From a checkpoint of a small masked spectrogram model: encoder patch size [64, 2].
Rows from block 3 of the encoder of a small masked spectrogram model, named by matrix and row number. Rows with one number belong to one neuron. Each number is 500 + 40 x the weight over its row's rms, rounded and kept within 0 to 999. All counts start at 0. Numbers have three digits each.
After each neuron's rows are labels from the 100 clips, of 14976, where the neuron reaches its highest value: "peak on" is the class under the peak. Only what is clearly more common there than usual is listed. The data: strings of digits, spoken by a formant synthesiser in many voices. In brackets: how many of the 100.
# fc1: MLP up (encoder.blocks.3.mlp.fc1.weight, 576x192), inputs 96-143
# fc2: MLP down (encoder.blocks.3.mlp.fc2.weight, 192x576, transposed), outputs 96-143

fc1.158:495497498494500499500495502500497500500500500500500500501496500502500500487500502301500500444500500484500498500500500500521501500500538519500494
fc2.158:498500500500500500500500501500500499500499500501561500500500504500500446500500498501500500517502535354503500490500505500500495500504549574497530
peak on: silence (91)

fc1.294:449504524498523484585490490500509499494479527500502509491394500500483501501473500476486490500500527500500539475452491509500533500500500532537500
fc2.294:500491498426500473500500502476500500498565500500496502500500485579512537500500533505480586500394421500500591552486499512518487498499414516527500
peak on: /n/ (26)

fc1.404:501484521500501512496499398503500500500522500500470489500500500452500497500461500500405508447502640557500505484500492533508499501477454500506609
fc2.404:447500500453500496495500501500539476471502560501499502487500532500499508497500474500504409525498499500499554499371498478549519500500589503500402
peak on: /u/ (30)

fc1.174:478499612500495460496500507500498504533486479500493500501499500456500500503496377500502544500519504480500552500497507599500445513500500635505573
fc2.174:512465450500489478500470540392500496496556500497511481508500500554526496496499504524495503500524500500504500684502508500500563552498507496501485
peak on: /t/ (46); /f/ (39)

fc1.343:500500474500500517500499512500459500494497396500500500500500500500459500500512501500517500500500500503499500581487506401502503444501498499580500
fc2.343:410478542506496528500500500358500500525409500500488503500500538499502505500500533426504490522500656448500427499598500500535500498500429500493500
peak on: /s/ (31)

fc1.253:505501500472487468525503500524635500573576499501501297508506500507464506500500499499499484500493540468484490500500500500464490451497500499391504
fc2.253:427475503485501503612467326504501500507500411510501493500496471471496486500500500500500500498500500519503538533503433342493507492500500495502499
peak on: /i/ (100)

fc1.11:436538486497491519492498664534500500493501291500706338503500530502497492468501495500469507498500501500532487512491501519498506515515510621468500
fc2.11:500494485516499498497500479500483517500511509700478500494504519490541500567503492468500498494497500500501501627501518521500510516500503500503489
peak on: /f/ (100)

fc1.316:517504500502502467498510500494497498499500492500500436507513500501495389500500500500492500492500569557522500510500500591498347500493493597497500
fc2.316:460520532500501476498502500519479408500506495531499500500500502500500558553528500500502527500499503499500499500497383503507502499500500500539503
peak on: /s/ (43); /k/ (29)

fc1.376:498497544523502359500475500537484500499500483500494497500490508556355552481494564500451506480519498450500500597505572500500466435498508565430529
fc2.376:443499488500500500487500515485500489509511500497464497500498526501500475503489500514500500543500532496572534501517496500514500603535499500496502
peak on: /u/ (44)

fc1.528:500483500500501495486500517495487501497496504534500507513536500500495505489500578566500514502547500504500546500502503443502491495501500502509446
fc2.528:504497500500500500501500500502500500500498504408497530523506500500497500499500506500516495491501527497500500500504500500500501500500498496508503
peak on: /u/ (52)

fc1.114:522423500564611533528500496478500499499501512461500502500459594416484500523498504491695500430536542503500292500498502504562503503505535486498500
fc2.114:500501438480558499468500302436500507500504510494500540506500450483501517500540541470438500500457499493445494500534498498559502405500500403461500
peak on: /s/ (93)

fc1.276:167497544514500500500511500493500500500517501500508510551500500500500483500504500472517505393498499524500519500500544512501579509500482499502500
fc2.276:500463500498500473478500443500499591523500500500445501500510497500500577497384504500504496503499279447499500503520500500482431500501500502501477
peak on: /ə/ (53)

fc1.233:578501498486456476500511464500506316500499539501501500500522500499499499500501500500499509556507523506515634498500427499560500512498391530500513
fc2.233:590501500500497470499425497513500477360500534496497518699477501622504496548503478501504509499482500500511573500514500630505490492500500500501490
peak on: /t/ (50)

fc1.310:502500500488477521500497518500503500496502500500500500500500500500500876487501500500520505548504500503599495500500500499500512500475500500500500
fc2.310:500500500500465409500504487500478500500507493500500468500500506500587500470500500500500507495500500511500500500500500508497500523500500505519500
peak on: /u/ (31)

fc1.537:472500498516500506502501560499501500534460500561528466500500500541500499526500552498542500498598517506471473491500504562436437650496511452493533
fc2.537:457465500500523503515498508500498490390503500500483554536497500500500500500512500498495500506348433500496492476496500495519503500447500500504546
peak on: /k/ (100)

fc1.543:456498490503499499483499512500500500508497501500499413500554501355507503549507500497521501498501499501518499526494499499514500506567500520708512
fc2.543:499500501500496500500500427501502493363498500500500502495477500471500502500499501382511510503513500499500440522500501597528488707497500501500530
peak on: /t/ (96)

fc1.438:501500500494500502515482500500500500506500500500500500507500500500500460516494500500500500499501500500500500500500223500492497598684500499540500
fc2.438:498332502500551443500500499500500500500500507500500500500500500500516500452500499523500500493488500426500500500515524542500503498500500396490503
peak on: /s/ (70)

fc1.111:500574565492503501500504500465500500500500500502500570500486515500500500500500533474488501367594496494498505482500500500500632500500342497500503
fc2.111:500526501617494414560488493500614486503404505501500477500448500605535498483486500500500516500499500500500500500451443541473500525498500508523500
peak on: /ə/ (98)

fc1.426:506685500542499500500500498677500503501500501496500495500503500499502498439500422500486460580471500500500508512512481500500503505499500500500540
fc2.426:434501500500539511500500468450500500500505458500521548499480457479500500507494499469634500438500500503479507487500499493501500500498500500498485
peak on: /i/ (38)

fc1.121:510499430593500500500511500507500541500500577522500524435499500500500500505500517449501498501488396500494500551486501423544525500505501496498500
fc2.121:498466507500500500500507500572498500501527523499506500500501500509498499500529500500500500500510550602589474535501501512501524507500485431499500
peak on: /n/ (61)

fc1.538:474501505507477376524513496511588586496500491502500444500484463380500499508508495491482500453475586511500505500491499500500500497497496483494563
fc2.538:512505363504497538495414487500500499500500493440498482499555500471500500451526498547508498500538500491500503548502519452521501497508491470503501
peak on: /n/ (26)

fc1.452:513507396489502500518496476500554322576441500470500472491494496501493514503500496499488500499486499501492497506501519501501487364497499499498498
fc2.452:522500503501639488538500496500529502575501504505212478501461505520500503500498500432499501502500499500500505508500512489501496500604511514518497
peak on: /u/ (100)

fc1.259:509636513500497498496505495507506502499490486419500500504476500500502502507500500478500501594502501500430498439501500500519515506504500521500521
fc2.259:500500500413500500473500493500497503501498500501500479520475500500560501499483500501372488361461498507500500497494490500497550472480500500530498
peak on: /i/ (34); /t/ (34)

fc1.122:500572499500456500500447500499501563405497499500571500530500500500500515512500500501500505554500664500500500554499500504500500542447500500510505
fc2.122:504499500584569500418500519513500500475500605500498585500500477503500500500503502467500538396424500500494500509422501499500669499472507456500500
peak on: /k/ (100)

fc1.181:543500494534547513500498477500500476500500461500500495490494496514486482500500500478500541500493600500445381500514498502500492500495500500500534
fc2.181:498539500579540595696500476500524504488622498500500500500500500472500511412500463500510500501500500499333500500500500500500500498544500586500338
peak on: /s/ (100)

fc1.498:500500513498517509500532500439500500499498500499476500518491500500415474519500490500500498500500500500689500515499500499501498500497504500542500
fc2.498:500500566492525499493500500510513500500499501500500530500500500500568778500509548497508451542462500500500500502498496502492504500492413517461501
peak on: /n/ (68)

fc1.190:500503532500500500643483479496500521500500500667493519389500500498478473490497500500475470500500500500500500500500500502497500500759500361499403
fc2.190:504500498501459594338500552500507500500500500514497500506500508500500543500497502500500500500500448503500500500393500500570500515500483522500500
peak on: /ɛ/ (100)

fc1.413:176406525503610439498364423475500486490500501500505500500500500499500500500501500500492558510498505500506500528416500500491470548503471370492522
fc2.413:500500499500498500500500503500697493548500492480619487499500525496500394472555500500500442574491523462497500509476501498500495500500582500500530
peak on: /ə/ (59)

fc1.58:503500500504500510500481529500638500502500500500500503479560499490500521508531500501500488500500500455500500500491411496427504500508501564518515
fc2.58:500500502500500658495500457545648500501500378501500494464438519403500511489487500499502500505500500500500495500500506500500529558394500500486563
peak on: silence (92)

fc1.226:396498119500500543499519500449512506463531499542500500501497496511552445500659474471573500500530456444528505504500501501496499532500462500500500
fc2.226:500500553508500500500510484750500500532505500484522561517498419507500500498421499500498491495500495495500500494500500499500484500491492499482500
peak on: /ɛ/ (32)

fc1.112:643487505584473500500558473498221500500500500495624500500404509500500500496495500500518501500500500498443500506500500576497500499513500502500500
fc2.112:497500500434500500500500500500500561400499653517351513526500500501502500500500419500500572802500392500500384500500500508496500500500454509500505
peak on: /k/ (73)

fc1.541:498494501636500497500500546356500500502502500511481436594400524500595501503505500500481518499500644509548500502441500503500503501449510514696494
fc2.541:500500388486497511500581487519500491501500495447599503500500518486472500486539499501493493500500500501504548466524574523501560355500500794491485
peak on: /ə/ (43)

fc1.385:500531501500420484500500513500500500500502495489330499523500509512475500500499479500272493489499478500500518500492500489500500528500500473486501
fc2.385:498513517517500500500463498475499513502522500500500500500458500500504503502500484487500493512500502534537604500590498493507499500496498500500498
peak on: /u/ (60); /oʊ/ (39)

fc1.553:497505500500500533568500520538499499499502473527500501259500500502503495495500501487501680500500500499524500572499498500498501519501501500516500
fc2.553:486500500542504500524500499499523495697555504493495527501506500502504495500506509500500500499500500499500491500500500427506499626501500551518500
peak on: /f/ (77)

fc1.311:500511500517500473502500487504494372500478500466500491481500477500505514494503464500499514500694500505557496501436495500502513500500499485498494
fc2.311:504500452500500475514529441502589551507500500495523500500471499500533432493513512488499500491495512500493506500500500500525486517481603500511500
peak on: /t/ (56)

fc1.412:420500500473501549543500500499693500500500464500568500500500505487509500501515531500518451489506500450509500500500500500498521451500524506500500
fc2.412:500500517500500506504500724514500500500563481500500500500408500500500500663475475502500500566500500543500500500518509500500497501500500706496500
peak on: /u/ (66)

fc1.263:500500514500575501498546500500500528482500495420591500500500499450410511524629502500499500610500500483500500500500500396513617500507526500500500
fc2.263:474502500440448512500499503501492500461389500500468521489487580500500499500500448500504500500500500499500500500521500500500492499498500501464494
peak on: /ɛ/ (57); /ɪ/ (43)

fc1.503:500500500500492504493500500615500500392475500500500486497500546508500502602500503489500500500500500504471500537504491500500622498698497517500499
fc2.503:499500562515500507500503513416657502488502491504498502500500498498500529497475500500500566555500500497500555472500500500510500496500494500500500
peak on: /ə/ (64); /ʌ/ (27)

fc1.409:524500536535498502554485478500500485351532502593496512453552516500506448502512423499535364526539562504513501509511485412501503499486500367500494
fc2.409:477501501500501500499500501534501497681499528363499493495500462501456546460485600575412502498492497525497495446498469500490500498500540555500500
peak on: /n/ (32)

fc1.81:425473502500499502508504500495509475500500523501644502500421500500500405406555505492500500481500589500526500503387500500617548500504500566500417
fc2.81:508500498513501490500500500505503504501440573483601519462500477500501511501500477499500504455513500500500500500486512533504410500498514441473496
peak on: /ə/ (32); /k/ (30)

fc1.367:499508489500503504497498355520500501500448500500442506500500500500500500500562500500524501524500507500500500674485500499489516500427497498483500
fc2.367:505500500500500500546500500500500358500500500500491499504476500500500500324422432497500500507500500485500500191500500500500500521775500500500518
peak on: /s/ (67); /z/ (33)

fc1.338:503500439486552500495511500505583500504542501544506494542509502500524505515501500467459491500495506502543531499500485433501454649417511559469500
fc2.338:499495500410500490499481490497477489438385500500666604502503456500500496502501503501500497492540502508307494504488526500502500488500500500522505
peak on: /k/ (91)

fc1.515:374490491544500504524486413500500558504500510547457500525539500508500464417496498500500514615500505436516454500500506498437525501501502370508490
fc2.515:520501518525478480497503500586497503492496429500474499504546498503499500507591523504541502541503504500500506505545500522499485499501505508522498
peak on: /n/ (35); /ə/ (29)

fc1.400:388500477500487500500528465500500443500503456500500471474500433500495498499500497501500500500501500500502501499500512426506515500500500502500500
fc2.400:500500519504502498496505502505491500501558518506501478469501681467500470482499498530500501500489501502501499497524498500394500488478483502518511
peak on: /ə/ (42); /aɪ/ (37)